A small model that answers yes/no questions on an image's attributes, trained from scratch: encoder arch vit, encoder width 192.
Rows from block 4 of the fusion encoder, named by matrix and row number. Rows with one number belong to one attention dimension. Each number is 128 + 24 x the weight over the matrix's rms, rounded and kept within 0 to 255. All counts start at 0. Numbers have three digits each.
# q: attention query, key and value (stacked) (fusion_encoder.blocks.4.attn.qkv.weight, 576x192, the q third), inputs 96-191
# k: attention query, key and value (stacked) (fusion_encoder.blocks.4.attn.qkv.weight, 576x192, the k third), inputs 96-191
q.103:132124116160110141127157123153167157132179130126114117113102112155128097149145098117122075150142184124123142138122102110120164071144125090122142111101129127154163174115138142138149189142100159140123100159133120139112150144131119108101135118115112136121123130136121136133081145115108125100
k.103:111119113103123156129149147103138130117156117110141123140160146139137138133127083143135133168133134105131123136100144129119156100133138102123095123137124103147153092143122127154111131134105104084141124130168091134159105100143152137116113143124181131165137120132137152171139135136129111093
q.104:130101147138102131134111135142146129144121147127104119084137128095119120129133102115143103140136138134140146124141127178175150129107144109123144163098105115118118159088137134091143119145110141137093090106094116172125120130097126137153094145139149125125081145188139117074132148132122119107
k.104:135136136128110110115164085155104121130162154147135133138105151150138124116164117095116115128135146126145143135144112153113115113115152095146159124138130107146136116122113116159130120140144120171144151102157125119106117110128104123133147152143117120097143121125127166121135130093133096127
q.105:156120119138173123144130106123122128116133101167087134142137154142119125121101099128147122106115124084144127158164105128140104083140120103128117096153098138139174101116139114172144145145154167141116127129108133136134087106178083104165151133115116121148111142118150143091139139110105122167
k.105:129108125126170127132114151116116156113130096135124132091128129132097126119107129121131144135116123127149123135105154138137127140131122139153124139142148106124146127132113106169101111106107118116120151094164160128101115142088143152098133129160162128169128114115121112131141130104123130149
q.106:116163122127133139128124107136129147122128137165150099112142132119161134146143158151148123130133161126128126134144139114125133104134144102097139107162148145140123109125149098077089101136083143147122137115118140080114153122137106136145145126111097108125158105111135140119158116129134143149
k.106:118122134186176122157125142133124107124147151133079125102120112137121123097101110146165108121115116141117146094124162127142167134129133129116123113147094112108150149130120147161094108126156111137134113142138144115140129172130125154129134135165125105112170125141126129116130124152132079111
q.107:117073129154128141134136136096120101140117118099076150094092128123132135107128156166115124109141131094121162142167094128100107144174143123115167140125122123121157145128148132116112136154106146148114136097109119132133133114166110112145117109138089124103118093101139112143160134138134130165
k.107:109100154154150117101098117133151145130167141126133125098154159150125116142143148145075148147153124139122142103116149141136140111141148163133156124141146135131146153092159149142103101119130104144090105136123144146108153114130112104148109153113120126151124128150134124103129189111091136130
q.108:120140149153120123146151118096105124128138135093159136162160125110106138123150126123154124104141122121119140155091133115100112134129122146166103135137140153088146131141116115129135136123141128137152136114133128136101121121102126121123116133162098181137134098146137134176150115080134111153
k.108:124128147127141111098116116097111111145108123111130123161120132166126121159127160089108109133142134127136119129097122104099161101103133156143132119112153124134097139099134174124127132090158128147119134126109134129109170165156152157135112130126160166144113106113115118127116131129130155127
q.109:124150129113139143134098109122131150138117138149129124119111129140115131140142184125159099147167166143116154127119126137110141125135138115103123126136128127149117137145112130122104109115104161122138119123124098138105103128121159117120154112110142140119138135140152103155138092156172149141
k.109:122111145152123135179096155117145118108158141119122109125157132140173110132140113129149090174100099078122137103134109148130193127137124092144137148125129124099157130139117136112147131102106107121133164120138100134159161094110126098118126171135115098121153118078118139120116154103125117128
q.110:119150137122108095162157156137128143092141133141128150175112140152109113120088092100136139114138142157148141142151117101117153111118107138128123093158117081061167118105115150130149166129120155128156110135127139139135120087142108155113147140127114144177169138102105138135093128125086119126
k.110:151151120124112091141131169167148107123133132108182103123210114172127117162141109128122137117114110128129123116087133120097134120085125117108101157139132082152114145121146146126147155096073147089145113116131130164113132119129118165108110139134172139132167147096120134115133167121103135138
q.111:135135128141125136120115117142101115145114126102107118128136133107110120115172110098108103136087145102112148131118141128070155125104122155129144129113098110112088140138106175160122122136157101146158118126130125151130154123171144128155118141156119141126128109110144113155147127065164131121
k.111:151117073165082094095110114174107100158119113130145130121116098098128097176142157105142160097117132133109105141160102108152111133137152104124144127154160141165123145082134131118159126139146116144115119114109136076123146127104144152142097134124135127097119088136141090118095152133121181127
q.112:133110140123164101122101132126149140140121099142118145151157121130107124131135125122152114102128139119146118153132100136117125122109122105118115148145101106107173098143102128112111143124102142133110093149148158125132138144139134170160125123130145099140112151141136103096116123131158137088
k.112:139119144166141140148164174126116133115135119154118167121147118151085136112125135106102127125091094107123144147137140145097108106128137119152118104159121094076125123112075154131132120147133139089101161124140115159114142127127112132121154153093117112145136113117129162116122108122095106143
q.113:094128126185177116149162162127148142116108119113138124131127177127108086168154124106130106107133103131153106151109097150145119093100121128132090115136106141091106139155131159147112168123131146110127136143151117115132096125172136116135118119117134139135114095113127115147143100094151144167
k.113:107125140138104114123131146148137117146143105121124111129143114126137139128150121142165121142127133102131151126118121130104105096145109123143147157112165127108165120147116143122132093076125115143146131166161135132110108120066086125132110164114120135124122163080141110099137140130114138102
q.114:121137129139170132160132093123126135130126113116156121105147132116142132136108140135125126119090102143131129165124177109113076082136146128116072095094122142141153134122121119123122145172114155154132140127125108144149128146148140105140145124136114130129152124128129100109150091147159131082
k.114:091113139153144137128115151170134121151133154152168091120122099109129083151147099147135101106130127119125138143138119114122126135132098118126106164138154150136169111135147087149149142148140121117159133126111126108115138138101143156112099122123098117145119106111117142134120112118145144091
q.115:145092133111169133139127153101139144127141125137111147156154173142115127115120088131104153134089111144098135107139129116132111105146141118139120147121108134121113145097152160120121120160159119131115102117108095142093118160130117185145111147124135119175106130100129133139130084119118140086
k.115:144129140110139103147103162145129100149116122142090126141149127094127154119140135134063137118110138153129093125135088131084129115134093126127116117188147126130140154160133151134154124159122121159106127118148145123125146095138133129112129126084074121147113110141128137106107165120136151158
q.116:123114109136121140177131138110132122134109110104127114117115134119135126127161121112122078100134122130127111159094154162100137121145137133142125104100115164072098130125091143152091097161169112133128148124170138127126109122125151132147105136197135141133124089133147113122148131132152141153
k.116:136144122159098085110159098123121129138113162139158143143127113110119136159157124114134109143127107083127103118138132125122127115160120118131127159126164134140127146128120098116147141100163143129095149068114097124099105112124100096118132140142122136141090111156142126157111152108142150122
q.117:120155114154120130103112114168111146124128136138139131143161099124168114102113124139141134108110103131112142135168122117145129157132124102122139111124119157145154099112151114116140091124181169141077153119111153132109141104192109111134147102105143137114144121117141120146092139125104084139
k.117:128130097104141168133117147100159159100119118119130133094147129116113170162078099146156146134145094133140127091115117154152124134119117154136119131143107099122120101142149112164125132155144124131157125116118119135083088126102150163142124113176110134140132093109129115145134087117126109107
q.118:135133087106151163128116112134114126174182145147113135101087156117138134117121126163103136106112099139166161155092112119156135152146119088130134136118162107135148142125167123138124108136124111130151098149112133116125128101112107170148158131150149124112140124104108126135126117167136149117
k.118:097130151154151139130108124128105147142113156131113138110087119107098121103152127117085136128134120135125127114114114191124140106124115135118118123127130126135166141130139145139111142110146140112098137150123108158157110090142105117093148121101127103107170112124100108118113112149132095155
q.119:138122133116145080130129121144125120132141133149102125137098144141086149136131135092134135108129116123122112109100106155119129098139111158099093142177134116179137135177076120137156148151133140128135142116097140122097124129122080140107144106105110138141115109141138101118084141130124136149
k.119:158113129147161122131105090124118120120168083116162158127112136148112084127154110114114132139162132153110133124122113114142094077091080103122138110133102133115136141119126172055140086096146142132139138141132157140079148103151161127127134103108130137121138153073110126115153101129160163135
q.120:107123119137151119161134135153148120130148133129175116084131150106141099117158107144130136122143110157145092084130112096112125124124155111139134120079134126119091155072111092129127137142150159116139109111136150157132148123123117106116131149124147133099147137164123145155146125132143109135
k.120:110124101115139115099148152135131111135101114118112103133122146124124146092131117155186112150117140120148139149132141138128143138108118120122142161109106133116121134118140149101146182146112122150118088131135108140129138132148088119139142111130093154148116146102128110121146119131127111147
q.121:137116152155121100101116135140141126112089129142131178078151125125112150133145119099159086130162116145130141140126119109137114140144123160149146151137096129139146075118130152171092123095136121111128132134139151177128119079147114072154129124095123136156117140144119153081139176119136113137
k.121:159144106125099136122161121149151129101146138122140140114147147164100144114116160120146094107102121138149100075143147118144110154140151153121163113127130149099132114132148117093112151117125134070132141114127132116126128146102129150116113123131121117131144131149143093161148135123110122124
q.122:141116158151135130120156142099093119129114122118145143081114101110199107122125119135127148127113114119097127095128126149141139161132104112133163098165118164136106146125120140106114140144125136103144179115117111110102115111127109140117145161147172119156142117131119142113152105112121143148
k.122:139128152130142129135111101111136094132123160144136155118122155126083106135091108139131114117181126144105122156136135157120169132138156134125155140154136160122099126115149149111168121113116129130120129142094136111171127150105121133104140112125083151117133145143116076134131112153137097108
q.123:089088161145134157163117087175104131103124151094106140124159105125153123125121139144147134113149152117119122138121119108117112128134160102137116132116116122120134154119119125136129125138125132170098156126089141095157127119137124104141122128128126123168158117140102106155152122123138132131
k.123:133118118158116148110123139153140126109161111114105130098159133143139150140145118126115106105140120134143154123111149123138148128118125142106137120115113126170127130120173142142136152100103120106119136110133100060135182161153125125153099146129086136092112133118120159097110149146138107125
q.124:138097132142126087140112113155108122165109140122134104154127118134134122144123140117134093130124137088102129113129128132099111113133135148140112140125108127126129160120114110123131147110116178119104142115163153123136146125124146112122125134123113103134134139125142127124113103135126131142
k.124:134147164115144132103113162100151124125111110140140142150141146142132137153117161087148149144116140143133134135160137095105146131107117145133122119093097133122128138161144154114145142140130110143156149137153062127153182142142153149138130149094098118140099119106142140136148129141116141122
q.125:092120132113166142153074128113148132149106160124188143128104136131146105161110142136105147070136142170140107140117103151157163083107126126118115118145130145137151122111125130153178139175104116104137098090149154107160129124111148142117142151118128121113122128126156115070146160135152114135
k.125:147158131148136144148149167123101152086160132132096114153109164110111128100138104130128125104129111118120168150125166171105096135116144122129120109143107131081131123150106126142130133131153114128101129144130129135118155133138094107123159153123143086108129123132147161105131126131121097124
q.126:111145118125150136100119158115148150105149141117095132118125118157141144131111108158091112127159126147100104113122118161145165115122147125139122149127126111154137105087174123149091096154115129154131127129149109130136129135161133148124123123140142123151116125123125136150119118099143146109
k.126:144100134152092145134123107154097125114138097136096148105135129124116102126153134117097105128140118123136141140116129168146095135123101102120163105124127152155137163144144129153090128128133097140101124088151141110116088114127172119122130146095120119097135097151130137155134136127103131111
q.127:103128155125131122111125129105104139095109132097089135120125111125173108112139088128110125146129172136089144137149110102121140125130149110133133165136124153162151111104101147124138103168083161166134126109137130124104117149109138158144119184139117145150133127114144138116123101137155125116
k.127:111124128134124154124101125105157157133164104117115139124166145150103102121131115170138132159137100118104159132154112127077139144135120172141135099122111141123144136090120102152101085127150111094109140138090096123131117135110118119109117150141146091105136122163138134114115149113129134132
q.128:152133137092183138105122165114106152117117121110126127114155117129190140136096130167134178113101123121115142148154074118107100130143124102114075128098161112151139147110129130130191134167148156064102101108161134103114114133142128132107129122130134164167123165195107131118131119155105143070
k.128:142112116107153109104143138122137132144083147123167102182152096087138083138089098126151184142128155105136157112143088146132121138090156166124132129066103116124182109150088161110177102179048174130111135140111117134177138126112078159111071190142125120112123129098117169100141133102148104166
q.129:166105116105113175173150175159104137152142108124095105111121122137154142135140133135114170063115136120130148118116127130154135151129124165101129106111160114134119091097142134090118089119143120087167098114105137140173133161124159112119216128133125105139132148132117116152124161128131110142
k.129:110144166144128113152120179159111117163136084147150136153123109105138122158125139096162145149140127146104075085131122087170129126149151142096095079138116109151149144092161090095096115145137159137092135103178140117173145120115159109107154130156175127132110102128137127118175126112164157126
q.130:143128095090123136151102154125158149165136178110124133131119157142123117147153146089118086131110117148086142154131104136066110122127142119111108107094122110156118089145125120124149141103132099105132093057100151140147141143131152145152099121173175140180107143096173161096136036124081104105
k.130:120202122116120073160099064139089158134099100106150155063184128103189128141170141132115175089081143119128080144108163149150103082098163103120129079122155127071172136191108148197132153145138125147158140109136128127147097166192099134109134120144111134166151113129075084124083113136083130125
q.131:110108037127103087117128112141131115145153127125116127121108135144101094173133142120130117129131150119107149112144107112095137126117147144139129167163108153101143113136120107109091114180146118090102107177143117190128093125118086153122147150192115139149152138193119187135115184167148113178
k.131:158109143152096068163120093115147101137156114138097136122145130134136117116103154108075164106117104156070123155133141095106118096042111137151171106163143158187171186116153088120170115137152130162104131151140144183120121118153134113151119105124075133134149136155131093131166156101105191119
q.132:161109147138145130115111121131121107153137117133133161126156103132128098129105121069147134127159118119120104160113100156145167118101145114138114128130162125098095110122084116082123106150118157144193171132116154136148137160140125150079063100067161139118135113084136113158148129134086127126
k.132:132145101119119156127147122112128170138108131144151174124149144092157119103075129104107173133115144113161089155183128090146114141108122153141147129150129138078090122098124122125131136128086158128151169121149136113073098117092119101103140169127145117132122122112109114109092088153173157145
q.133:090137158128150117130160143134118125148099136096186129148128167097125122156105132122129122160164116099081161156170135131135124141141108137115097138193151175112131173121114156121147112109102148141135130142135150181103127128122113110140151153146134147114104147128107140113144123160136116114
k.133:175130133093113122096145095127114122088127127136159143088124146109153133145103124115134092125114170101145123159129103104107120112168143125136098085119125132151107110142090154152124144138120135138118116158129130100164132113148105190135106151141096095134099106130141105093138107149142100116
q.134:138148131090182139161114142090124094131161153149145160086124094112134140119155145109119153087190089163154129111088100101111162120121146145158097118127125135188119088109091097137149129142154113174135095110130133133127081104124135142064109101137111123145119104159130149122166156144123139110
k.134:077134086158099094174126142125134151137122131100109167129149165114103118170133105133123132098132107142175102108132127101097128117115117166085169102071147158132165089091129154092116114113125133138125057130162107169105113126064151144118155101109128137123117152119135083106126131112144149148
q.135:126129124121114107119141091145107121084102145092113104100164139146114157135139123119156114123138116152057172113139119096132149132196126114124120151159124142145147098094127152134123138166176146125119158111105161162186132122145110117130157107144146154143141175148113110111090165139119136120
k.135:093110115097143169125109145152118083138115133141094127108118111159149088136127126130160157139146141120126132136152167120168150104123127092144136170122120128161106107089111127125091105165172126122124084131142130091145165109125090151110096124124090134131187122125114152124133114098175127133
q.136:099137152146134116126132109150115106124114151151117136142136132158139142082119104112151090165134109113145143143172159147181147111105142111102120148113112140110115144095073106109138180133148176128168145140126092108112164162071140073135113128137146143121129135121112131139143109126128101114
k.136:157094125124108132153106105157138141080087170134128106116154105162114140101116144138163073139104129164073118135126126143135152139127144139136099178123088188079120120167087115117101130141136131130128150148119145083112123130110114105139143100108123111117170117114138109165152137153160120136
q.137:094187111151163112085120116162122132146073097139133089124159156127157162145089118199128099147124171078138112150128116187105118130106089141102072136138108088150116169124103151166075131128124146124123115136105122130106129152145079161126138131144121159145148109116124102148115182078125114121
k.137:141106113155116179153140094113143098085082135130132136159103160120140082101109088144126132110142125176132126136091098146120096167129126115127138153104113136203092108081101099126129119162101127146106143158114160156080124136091162116138094126112115140158114124120134168130182119134113136140
q.138:149139178133140126121159109078120113141116160127160134110118114124121142119125121139097116160115124122119096142155107096126094119132158111152105109175161121117120121149107104129135120131148131126173111162139092158099077158135100078148106145130089141174101145160136176094105157152117121150
k.138:177160082082084129128105125113129131098154164156123127097114177109155142075150118133075155141064127110146117173094146086129091122132101156151108153097125121133113126130129153109112124105145134113138074146129168132086165157116107154157120120150150127110155115130111133123110150135122109126
q.139:105096128105103142108093104096087137170113117134129098130141101138118150126128166110081136077134167165105082166136128136118137118136133085106157129121083065103082147090138115126112168125125160159107109119138135144122165108139136117121122130151123159095162126155135129086098138115123154133
k.139:161122127119107129173134088185121103131133167144123139115102114121116137140163115167063099134143140147087109122092126102112157099152108160154125115127102098128127126121125153144118097130139141134140124155134119151163124122146133133118102144153104130130146085169111089097143154099102141126
q.140:103121127182157148153151144074144134143130106120105131073126103139125116119120149142155147117123127148161116083133112143092080152122116150144117150110150135128135084112118141146122143156154130127106127117140079109138144098135120148138135113157151092097153123126088136106116168104176145079
k.140:127132113158167129134149118158155126139098133060154121093113159087120109132101105165141129099151132137116108112145146111115158187105151137112110173132111076162157141088143122074137106119148147157166108149090146122160143147118145126122146100156144150090142129100107176159145120107171105138
q.141:138162175107133120144146103107128121126164089105161183134095164152138115120057109136128136114109132128143091107162155135115115143147140127113115139176151109095140159096103146125147122101114129155102140133164119108124137099129143143130176115134153143102117120136126115124132171130156155118
k.141:114100093121151167118142146146137113071145120116171161130151097094110090117120118125131125145155103138119142104150140135108092108118142136126132092126107113138108114086151106112134145146155133134121143180126153107128086124088158116143166120122183098111122166136098142114159150140142086165
q.142:111104096149106139145075130122162128132104152094147123129135150162146134154176102146154142124126108175136098139099139098110151127142138122100108116145122115088166129127139088120113141120122102145111154186112160209149155092121132137117165139133150116130143093139131154117116117104079092093
k.142:116122149148088090144093133117105147150133113154131105126143120133135125150118114094108137140118139137118106106119139109118119153107151085169206074135139093131147123170119111130163100151156125144114146130160126121129118099170128134103113151118127137142105162107113148108156128073144119148
q.143:157144124170124122141162153130133151102106148105105149111139124103155129096146145128120135163156134105105171134137163139174124104096137131153144114110154110170105105144141145154089133156143104155132125099106130112113136135137123149142095121163137118156106131139124135098149174118134104160
k.143:120140131130142129078119082113160099132127142093150139155111152205111150119136113143167182145105133112157141131158089148129075173124149179124123135141123148163136127128157168090137148152135137143137115153087129096158158123109126135162127138120080140124141095133101139131136116139151129090
q.144:154158111081127199141086128143116140155146114155131115150072176142142107065094124128180164078114132184141165104114134178153123119111116098157122107134142127121141128128076096140103051113110117130113110133156158170110095119117185076133110114111143109163107091133128173142106114140149134161
k.144:103120037088088114135119139104093190142139131120094131118164146103075122120151118130148113155206149140158109123154139072128176096173147175129183146122101138122120164067133118135105102126146144100138151118127118092097158114100173105116154146078122092165165140082137065134135174106118131099
q.145:075182133109169115115129111111094127087154152092153107152155107114151124135145120161112122126141116123089092149115151153119124117089131116102162106154109098106090169092128173136116085097114100110134112182125112121110134155112156120110115154161137132162130124152141160124164142135143137142
k.145:164158162092121111133124091118173140155133121106105187124080145143089099147141156120153090160146114120114118108086117159092084103146109157163120121100108155153108097128106150117105093122136162096079126161108112146091141125092118164140135100117109157154116150118135108145102200114113118058
q.146:146142145153097139163106175151116123137151136125137114129135134133143139130100127145127172075091137133165133120134111129148161149173122183167124076090090119173136116135126181116128117181098145139084119110137111104109127098131134124098101104118126092108163109107141138114140156134158141155
k.146:105176111161129139124111161144105145175106144123109110177185118105129124112130146149127127118111138162120127093151089104059168144112153143113129135087162119164136153113112119121125106135117103138150128114077141147139114115125122093118125119137142156100080087146113119119133123113122139097
q.147:160155126181168109145108146122124117158153150134126142146098143116177159148123100135129105133148089093152164150082087071145121150136138140133108141112137119138141159125131158087128082100155117155132116119124121144145102113092129109099120126139099162144153104123154106133152086090091152157
k.147:146079143107109134072103104172149135113100110093141094130114121134133131126144130141112143119134132165093107128139123128080125158147151178149130136113101115115136108131109172096150119186130093101146112127146123123146123164115157142161128126118170128061107126103159192155090166143123131092
q.148:127185118093126109081141103132112112117124125154152120111105117124139137113108076125140127126105128136152134139117138139142153139160175156161139109135116138124137108151086125126137125140139088116140112156086098118118099119108126126100134168148087136080152134097140115141133152097149110131
k.148:112082167107147141120132164108126127115157130152121114090136150108099175117095118135150159136147121128117113136109156121090126179136123145131131138094107154104162165107160183128111125161135095106166093118114146145069170124064186136159145119169161130136155154132112145125126127114124127134
q.149:131128096146122140123120118108090102144150116099130106118089089112143149135143130092116150083095083106113142103135109120120122146114133106118174107082142099104123088153114115142097104102145141128082168120085091127159117086123143137131078099120095101150127145095101106112122150122184145153
k.149:162161150176106135156138167138122123117121140106130142115107116119120137167126137165147138168136101126111111129106117149106144090108121139111117116127110142114139084135155120107110124076158134144136134114143146136147131104129091129150089123137112121138133157099159097115097147111151101095
q.150:105171116127128132173112137152131140120136111102172119126128137142185185132127126142178141165150131148153141119093144153147128113163140134119094120145160101150129140116126119161118113148052132114160182146104139159072132123154155118141170085118150126160094095132118079120114107126131136092
k.150:076139144105122130116138111130140131161129116084161166141130129104144079132127170107144098088161159145146122121157180119125134163134147157119149113093141144096116099125088094102086137137138162102136108182128120119131091133136143109145131136155123105139102174152110158152167116112092110131
q.151:122187174126130105118104116112120107091126148129108143121115111138140106127086085101140134157119090136153132143142129146114111170132153107157118149127124092164147128107158159121133135141100129137109138101124097118106143145155109152111081117127158135134109135133114117147155124112093091131
k.151:180113138100107151086131101121121127114130147104135147122168144119142127101094120138107175155165098121115138127137106126142122098148154123103119145142125070174052133075129129144148127146108142113136153135128143139145133129088111113144147096126159177125144070094140117105118096138139126100
q.152:113097134102096158090095163145133105144128111105132091174185103074131137144173117094097128089124144131151177104096127168125166168184128164125144114073076147116155137098176114119100157063117149114078113134179128171095140118142138201142136148161111120117107134077116164136114151179101194140
k.152:143159171130139085144150101178144110165155119109110126129176125155139099155129124142103076090125122122116093146109131103106142092131135150132113068135119096165118109155113109172169136128109116149136111112125152137186087116152159092109075150102137181206085100169101145125130144119147132123
q.153:137158155134121142112107127120123134104132120108165150142188087079109122130169147125129150148132180118051126135112127168116170126117123124115160138165122131124093106125115136164102121126158119117103126105141123133119127128122144127141090133106146124128131175113117132121125111144112094127
k.153:120133141154135133123117059127188093144118121126114148190077135213110111125104158153123076095119127120147151154135123118101088116139137140115125136096134150165104132089141146104128111154119138144121131142163151126086144116114131131130107126139131169158142108079159069124139147172127125120
q.154:112105140101138142159095128134160105137133123138132165147157131181140151141113111139109070155141167117106159143148113149174122116151132107128111145143134103151193130093098116123103085158114129082140137110117156143112140134145171118159116128119128134145139120105161124144146081109160105152
k.154:151129104143116145135133103176083139096114160150150102095127115089153146121147123120141142144117127140096114132148120171091146132114105124150113120143108104131109111121088098123080157129110147089116184149125121139106120137137157111180122134106151109068136170136145073087127124106145146086
q.155:111146170115157107098188139108089127103112118112140146092115123137109074118116125126137065112123106156192123127108102153081131189137175155156104129118142096132124092122121144127135080109112143146168150145121106139106154143146092151136115105132113101139123138136130175131124117121149122085
k.155:126153087115133106151147080096159156147143124099154147123146134123128107158121115141141126127133145127151136125106157060135121103127103116134177107117114098123127126147089084116162117146132113133118145149147136117102086105084144069151154134150152151157105116101141120107141122136133127101
q.156:116127146114118100083100152145127142138137125150156077169143164132176140132147143167108095128139115143108104135063151115168172118113106108105096164150125122148129151065128089090135123111149129135107143114149096115128112146153134099113104111173136104156110132165140144124096103170147109178
k.156:123117104137055110178116151135109105111111103129123131138110156129132112137111143111130140112141118153113106158127138127087160092140141138133159129104151089125141099195108139095114143095123155088134123140091102096144173149148132146105122124119153078165142177125114080149101166118147116187
q.157:099123142143100118118099099169148131114120137100123166140108119120139163109128135113114108146124151130119096140140100108110135135145153117145151102102106190134089120142125103132143156144113104130115114161126158126106144115103149109104146128108157084080123148109165149098090160156079120104
k.157:111128131117119112138063133138144146109129117083127105162168148121100142112133148124134166153162136149138195165184122090094149158155151129110155150140107134122168115108132176117118142165104111131165124099124101149086163163126129115122102128142133145144138133130124114134145117139125111139
q.158:086126153127147118089170056128130132080136131135117119120106142121153180117101140144129120129089136115145078184127162100111161156112135111126158112136131135158134147122154130139150166115121099129152156175075141131068123100090104132117160155119143121040155125139151096130143081166132119104
k.158:126125177126132142102104128095121106122160140146149136166138115106075169130094148105152120163131154175156138139155174172106153079156109098124105152164080144086137161103060134110162170179135150149112123139151093102135143132165129162137099132130138133118170113149139166140120137121152110173
q.159:133123180148124141093115047115116159148109158144145097144140108165157160124145136095127136101117091131140093138141155174127097112135074108122113130107127033090103138095134139118105152155070127110139183127125056118125147154105138118127111111132169172134108143109110112141132149088177168135
k.159:112134122103094129136134137103154114114116149118117177114125119077161162079108127108114097167162087069147123182137105106166112148135142104115110152141167155115081079198160118097077153122091163106171093172123117105129102143180126133083086112193187109150132041140125139163139093124111089120
q.160:148148150145114118128131114138107138112102144125131124170106122080149126128143160147155185118110117123098090102115120089128118078124130132116140137144096157156128091170148157168116074184176160166104122143149113111139096107133129164107092096123134132140120129129134130142134110127135133114
k.160:113089085160117118100131121108138157170107158122061159128112111158160121144121114138106162149108128117097095122095140130092096127123128095113160128128178214128165081119106173110110136101147140157092122157113130125167083122140174152104136088172119149073120139093165105130094124128124108136
q.161:073132094083110095142141124165098146116116128140131121127141092111116151089101144093121109126148134110136130128140109098184150170162118134141139170102136173107146079175121085079162095148131120175127126137161153150190140064097148080116139119153121148116147160141152126143139069115137154119
k.161:101081163118105161144113172148087119114117107123099185068133156100139143133109161167141136175111100141143135119117156099108099104149086124080109146159138111092160201111151121124146135133103107138154088124188098152187113114151152118125102140101123113090172158127127121090136084151142140101
q.162:118135119094095115125130128085143100165041103135153050106127095153155105167136122084087147112102157072097085101162089136167126083175103130165108109067098146085123153161149115118168128208150173098136153139100119145163120206130117124131113129108105132147123148142149168135171120144163160119
k.162:134097078119125143149120138175105136134099132147154073161084114107169125143132157170144113174108114088117077156124133118152154120092097124112067146103141156097120090143149150109144172114140155123152136143116168131155163141153149054143109124169110105158132088103118168124087125155106140129
q.163:148122115113123150135135139175138127148112148138111098091136139151119128141121153147130147106130106133141132144172145111143098161120154137137133132119115155127144121132128142098142133111117121124124110126128146115122127109096121071146145145093142122114132107139130125138109113146091160129
k.163:106105134111127126140116125118113171134126098120099103107120132109113125124153149123106111099125107128117186126109138147130124120191122137136147123129154124123160124128140142139114082096077129149111119158152096116193132142124118098119111147106134104138122131159110149131168094117166129141
q.164:143082124093106127134119191108121118177116129151061069114128155132083122104150130181123129105142157108113109142107130104122124137142101138113091126163157155131142168122133125116130111125121192097138119101116157106148128187118094123156114116109148189088158165150138165184124070173127140132
k.164:128142115106142148075117145146147112115089107121120078160160104098122092129137139122088098110104120114102097165099161088149154089114122099132129161160152143071049125105091091176118153135109116125090124128135140117104142125178116112055094124097127148118132106117145040098118124130125171149
q.165:133111085129106126123110094129138127175106166108157137160114155150171167128081160109126146096097140170143137108175076142115132135139082130108117127096139114164097103105097146107122140135139114118140111098094144181111163121103173130152136126108160096144153144150114118118123080113140160083
k.165:122116111120107157113137130104146113114150157136119171081141150093164106091141132139105147120133147154106105127173113141137129097124158168104103081160122108102146107097155166117146105183113162162119088119135082127204118107183128097097128112135115138168132099174107148130162113140096053130
q.166:133130139101116147111099131129144137149139144131114104129144127133135117113159146127151132144090167074109140125150144137121138165152113129115147109085115109080138128120143155121125170123155151115160104117080128092149104090126124118132130112152121136153154152130139123147145102132172151095
k.166:150176180119157147144107140108147099122162105119137133125144145151173171135136122146141089123090095157115080128090124169133110084101126122117127139136164142105153132151182126144175155136141127140129132127114131166186089151170095130155140141154110183111101103143099154125175100145130157168
q.167:151147155127154150130176109164135129117109091109116158086155087126096125109137152100121091113165129118124155101116106182130148137172135128180107112144149161146110124154124081128107134064147143124138110122110145090116155145125166140170121120135133119119096161119118111146112153159116125116
k.167:142163141126190154125124088138122142107170104146164139154155129150109151160124080120146073163150097066134127144109139140089158142137133135129117132134093154116105091122142106084134116093147113113096132126175125101094172130162154132156111152134123146196092144097133093128099106116140113169
q.168:144168143138107082123150148167129158152152140113103112137148125129115134119112093138112087123134154126121127093097097152070092132174101146106133175142100128164140171113169159150114089104156164134126081112163158125167137114134107168121122136153129156076142110164175126122134151104086141143
k.168:134123108117159147155123148142144153117084124102139117118154114148119098146137135140145149114142083135121096125102145135111108104116114133144111109147132127139115110096154136128148095151143103085089144123108109095128106142133162155131120107125152193165118125190105135143132128134118180137
q.169:146121091120133127090133068132101149117142116147142131151167155153135110143130114133138111152134129188109086162127126159118152120145105174132114122193137097157119152115148141140112114137144137111148153126166140136132167141123106158122145140117136153148092133131116156135121147097109127109
k.169:160089126122080125146121111143160128098149134092114134143116118115107138103116139131164137121102107119159165121130138126165147132194171135156159116124182137169089138124131101140141120138124135138098109136113126126125065118119112131073134131127142135138117114130123123178154134104111128124
q.170:139131132143177095132130137105125142133077142151164135092180141120125140100166112176138136158136118104137083142124104123115116115127152133122066156129180124103127156132136118104144150164134126130115124073101083125128121185188131094136152132109146160128101139161142130105145105143105140118
k.170:154074128117121118131092164170099131090101124107152126115138137135157083137131103072140126096145155089140123084131140105128138093134123157107116132102166149100084106137133107071144131144142176105155116203123117110110150157148123126131175119102138127090133139115110161132140126135167110178